From a checkpoint of a small audio embedding model: widths [128].
Rows from block 4 of a small audio embedding model, named by matrix and row number. Each number is 128 + 24 x the weight over its row's rms, rounded and kept within 0 to 255. All counts start at 0. Numbers have three digits each. After the name is the row's rms in percent of the matrix's.
After each channel's rows are labels from the 100 clips, of 14976, where the channel reaches its highest value: "responds to" is what is common among them. Only what is clearly more common there than usual is listed. The data: babble in 24 made-up languages, each with its own sounds, syllables and stress or tones, from a formant synthesiser.
# c30: last pointwise conv (model.blocks.4.c3.0.weight, 128x128x1), inputs 86-127

c30.27 102:150131126126126147133125100121105109160129126142119167122146163144144118144099103150114128129187136128132079129139124149170143
responds to: voice: high voice; prosody: tones; /w/

c30.69 102:146109146138115136140124100156154132134115121095129128097154113135157113181147109108121096107107137145134135091087109121102096
responds to: prosody: tones; voice: high voice

c30.55 107:134108171115131138123131112100168097143101100129116098107138115160116125088103130124134035122136104166137153140128134102105128
responds to: voice: deep voice; prosody: tones

c30.88 096:108107107130167148117115115101121163136123104125120128137124137102159124114085103103147143140100173143135152090150120117183107
responds to: prosody: tones

c30.8 100:188172146147178123127124182128096115108194111118168149171102120122158131105158138106124130133129148137122118137118131117111154
responds to: prosody: tones; voice: high voice

c30.66 096:108131113165127117141102135110057108116157137140131095143178099150146137117104114155163101081143092134096118142138134132129106
responds to: voice: high voice; prosody: tones; /w/

c30.61 108:142161122082185150182182195145159109157161157160117122142122118088149120090092155107113134146100095157125116098116157097141165
responds to: voice: high voice; prosody: tones

c30.35 098:119129149114110148131111109095157148134120111144158127122149125152084090148144159119143078131127150122133119156120132118124136
responds to: voice: child-like voice; prosody: tones

c30.119 104:122103150122125138159162168150119112118161092138116128149147129138138095111112146134136160121118141123153139111100100139138117
responds to: voice: high voice; prosody: tones; /w/

c30.33 096:132142072148146119123154099144118129134125120141141129124091124140114129114138115131087141065084117149127147140074127099120084
responds to: rumble

c30.53 093:116141160150145090117167129120119132107138116182112134147197098094095186147120174146157086120151147149136122103126106137140142
responds to: voice: high voice; prosody: tones; /w/

c30.9 105:090098132095156132108142127089195139103141096139131135141170157120168098122198111142134157122136095133096136114146141138152132
responds to: voice: child-like voice; prosody: tones

c30.44 094:147133128114090124178124147138112145174105165096142146131109132102117166120162151112147099147124138143131140111137131140131109
responds to: prosody: tones; voice: child-like voice

c30.40 105:134091131133107137102129138095161147158112121150151130149139080118142185089127138165139090114114143159152102118110140144118112
responds to: voice: child-like voice; prosody: tones

c30.107 085:097152143187118145161149117154111091125083128128173100101123150148153114134112129116106112073091134123113115143168146146112136
responds to: voice: child-like voice; prosody: tones

c30.17 104:103089075143149126145123123133100137112138171110127131119131167147073146149171134225113116123113138164136130103141092124120125
responds to: voice: child-like voice; prosody: tones; /v/

c30.75 097:104130122138126113117131118151113142144105120110131085151155142150094125123130201087160115105114145096144137141142162098137115
responds to: voice: child-like voice; prosody: tones

c30.14 101:152147145098149119134142152184120101135133106160106127130107136139173118107087117131081136152175156157082104129133144147135107
responds to: voice: high voice; prosody: tones

c30.118 099:174134124137066164132177184124118167126146104128159140118163094154083177119124146171127121159139120151171101142101102124155140
responds to: voice: child-like voice; prosody: tones

c30.34 101:099124141126080157145130130154138132087126171081149157156138139122090180121120079176154094151127171136122146131156101142120123
responds to: prosody: tones; voice: child-like voice; /æ/; /ɛ̃/

c30.12 109:119104113131151096133097154097137122143112116137141143142142134168148125099096121103125137128140125126130174085177175102127137
responds to: prosody: tones; voice: high voice

c30.70 098:147131120154139143151172182128174107090110120125141122092110133126108138132161123146149103112113137152137135078115150118142165
responds to: prosody: tones; voice: high voice

c30.62 100:083133105117089128179138131143113121120123150116156132095114110151119135143156092106152147147167124166095166125109123144166110
responds to: voice: child-like voice; prosody: tones

c30.123 093:111110140170135140104110118153081167173135082088153124169156139138144147136170160141134136121145161127134090175128175136121162
responds to: voice: child-like voice; prosody: tones

c30.117 107:112135156138136117081130131131108122090130135118158158116176135137192171152139125128136078162129127135089151146152142113155138
responds to: prosody: tones; voice: child-like voice

c30.71 095:133130128145116108106117150127125140122158104124091112077149111104155104141088144121131158117137094130119130116085101111129107
responds to: voice: deep voice

c30.46 082:140122106145110107074147131144140156100139142117160101143126133124146137118161108127174111153136161085127129104129146148152116
responds to: voice: child-like voice; prosody: tones

c30.110 091:119116166130076091143142125142115173170139112097112076178098146122088158094133086101146127147113105151100165164112152101150149
responds to: voice: child-like voice

c30.67 098:157135124138108174096139105118155144154125149145182110143107158207131133104160171140132114131122120125097079149112137143149102
responds to: voice: child-like voice

c30.90 099:161117148137137118093136125155142113135136132113151120082143120172111161142159134113132139143123122131129156107140150143124133
responds to: prosody: tones; voice: high voice

c30.51 095:114153120129136108153134113149137130115097135139101151171060121117115161150123133140139114145086130158161144123137126129109106
responds to: prosody: tones; voice: child-like voice

c30.60 111:101140141128129176087167167113140115135177118121081170106123168139111169148099128139146105131089096111153109120084132118147120
responds to: prosody: tones; voice: child-like voice

c30.82 096:181095125137142114138174135168118158149136121149131112152142114161153165103146130124173126146156139153198136117153129154124167
responds to: prosody: tones; voice: child-like voice

c30.81 105:160146142131135121165133115139150162110119135134126105126132099127117151111142173126166120152149142115151135104102114111153162
responds to: prosody: tones; voice: low voice

c30.31 096:092162123095135133084133125115153121109129136121113134125101121114120106142101121149185145156119116095101164113157134158083162
responds to: voice: low voice; prosody: tones; rumble

c30.93 097:133144142128130153154159126121117117140123163117124149120058095145161100107148159158160121123088168100115118114126132151124144
responds to: voice: child-like voice; prosody: tones

c30.38 095:166168144135107121092094113095093179133114128157129158155074147120138127190125117131153123152105127114122165112147103124175125
responds to: voice: low voice; prosody: tones

c30.113 108:146158133143152078134113175122137114091154095152149095082110164151166134128155112154157151089154138128164151112139104107119123
responds to: voice: high voice; prosody: tones

c30.78 105:124126130125140094129148107137164156069120060130151119150110104137100099119096145121132152096128139113114113115109111082158093
responds to: voice: deep voice

c30.122 096:163109128142119142145136151103121126133133107154088121120150166185141157171119105124113192122150141133135124122151101129124115
responds to: voice: deep voice; prosody: tones

c30.4 094:142150112139177099102146139109139146147135162146117123151122153169133115146119086128115198159136115142137165136124121138147128
responds to: prosody: tones; voice: high voice

c30.20 097:068128129164156168110167127098130093082111117120139074138092087155111121104127121130082145139117127131093107133141130066156126
responds to: voice: low voice; prosody: tones; thin (high-pass)

c30.32 108:168148137146146185103137165166154105132150114161119161160154169129156120118140111089138090124114097112128136138127125129096159
responds to: voice: high voice; prosody: tones; /w/

c30.0 096:173154144060146105072125139143139121160103100106133125154109111151121148124175128141135112105128119124141117112136147126101147
responds to: voice: child-like voice; prosody: tones

c30.91 098:107089116133094101125106128132133187154149187099116084112166167095087147138173137143172140125129145104121125143144140109099126
responds to: voice: child-like voice; prosody: tones

c30.21 093:101121139117151110158170109165124150153113151101132185164143154136151164166157125129137166156131163150107153141127127139143137
responds to: voice: child-like voice; prosody: tones

c30.16 101:137123085137140105117149187138103121135161123159130114132138165158121139109154115154118089145143117141130097149161117124114108
responds to: voice: high voice; prosody: tones

c30.74 106:144110114101163103113143174155118191094125125128143106117132147150150160148091117124107124139134133100083150102065112145147051
responds to: voice: deep voice; prosody: tones

c30.26 102:139091124137141140067134104093113128129126123146161160141140180157126127118160106128126106114146134127133132180166182116116140
responds to: voice: child-like voice; prosody: tones

c30.126 095:130128163128166117170118145115078154096102119157107110112064149120134072094110092117138114067107086119111129130176155144135121
responds to: voice: high voice; prosody: tones

c30.3 089:124155085144115155142095116175108101161123142148111131143110187120128117154145102142136100143129147168110102136136141119109098
responds to: voice: child-like voice; prosody: tones

c30.108 106:158119134155126110142150066078107120145126155123175121152119163134172129112135123145160143103125175135143092153156158123118119
responds to: voice: child-like voice; prosody: tones

c30.120 083:168093095137129102138198142122127118090162133139158128127096082151166142163118098109157137122151142106148127134135137132150099
responds to: voice: child-like voice; prosody: tones

c30.52 099:107105150156121144149128113130102141185118163103139113122096123121165081135113145119100143139104137131100145133131152104145134
responds to: voice: child-like voice; prosody: tones

c30.19 101:142097138133118142106106088144164196122117161144160119116092164161115100107154085154137113083163125180147087115105117120120125
responds to: voice: child-like voice; prosody: tones

c30.54 105:149105126143122130150146102126124135089097116096152103081141156149107099137111138166157136107176117183109107127136126183090113
responds to: voice: child-like voice; prosody: tones

c30.103 103:127124142135165145136123129137123138112121103126120115170128130119130099122137122139103128121137128202156107086142141125109129
responds to: voice: high voice; prosody: tones; /w/

c30.104 101:142132105108119152141105155121136144118089098095145106153142164160144113124099157135090118143163112094133175156097144116148134
responds to: voice: high voice; prosody: tones

c30.41 099:170097140176094125127116100135113129103135101125087109155131168140128177112126157134142110090135139089152114141142143130164137
responds to: voice: deep voice; prosody: tones

c30.15 111:147114132154115137153121128138116133155114168154164172122147159114129138137140146105118117120125131151144138113119122142155138
responds to: voice: child-like voice; prosody: tones

c30.13 096:137131128111133124164077171125061136113132092173123129125162182134132177095148091104123117116139125112149118156126110154112115
responds to: prosody: tones; voice: high voice; /w/

c30.48 095:181108108098146127157125158102121121142163110092134110140127118161144130103121142144148119120178126154140117109161146128124081
responds to: voice: high voice; prosody: tones; clipping

c30.45 105:119154147145121133085091094138123124113115145102130129120114158147105167103110170142124117153080124103112091124118159113121114
responds to: prosody: tones

c30.18 107:175130103173155135156133157132154120140133130126090087083104172150159119129114129107137165070129140131158127110145145172141131
responds to: voice: high voice; prosody: tones

c30.47 105:090094153111105153172133119114102104114124105143159133143129094101131091148136106134121139093131174131151176143107121079124118
responds to: voice: child-like voice

c30.42 098:078112126135126102139114128086118182109105142155165110093149115122140106065121085127140138148126128147137165144140139115134123
responds to: voice: deep voice

c30.86 087:071129120116159097126131157121167176109122135128138076136146138130116104162183147146108148098136140128127111151126107125099085
responds to: voice: high voice; prosody: tones; /w/

c30.43 105:144164133117093117132158107109115163138136092146100105165120141119105157154159108125163127089128148100149123148097159141140161
responds to: voice: child-like voice; prosody: tones

c30.57 097:164157142137105188133130152096107108134118129159135148104104131150139131122103131148098098111183128139137179130135115138129109
responds to: voice: child-like voice; prosody: tones

c30.49 110:105149119128164177097131162133160139120100082137135111129157102106107129117134122118111104142101092161155163084123117137098132
responds to: prosody: tones; voice: deep voice; /y/

c30.97 101:130107101108142121118084160148121091059123109103168145128153120111143128114137179163169136120156145132125123140125169137167120
responds to: prosody: tones; voice: child-like voice; /w/

c30.22 105:104096110100119177104115181145117139093125123150132148108109165106144135162137139129127123122081103169102112124083108134119127
responds to: voice: child-like voice; prosody: tones

c30.30 100:137156140116136104085151151141146119114100074129153140121155118141128125148123147147144133140117121125132093086148134127095117
responds to: voice: high voice; prosody: tones

c30.105 097:188129134128104132127129118116148144108107102143171152123116118105151164156084101168093141126117133118113131114146098138057155
responds to: voice: child-like voice; prosody: tones

c30.37 101:176174114139142115146129124116119129080134142122154123141111100131100122098073102136137091153112115110128129133137130149143083
responds to: voice: child-like voice; prosody: tones

c30.7 097:180101139151120142138103121175148191123124108136141161163101167147145117166116098162130125141151149185117111145146142134121154
responds to: voice: child-like voice; prosody: tones

c30.39 099:118191139130162143134157140140113095134126120149131167123139165134158127159169097145123144093121104108150168093141113138099158
responds to: voice: child-like voice; prosody: tones

c30.6 101:166132123127140067133138104112170092106123129155098117125127116152150117112141105121104109145068153111140117124109115136123168
responds to: voice: child-like voice; clipping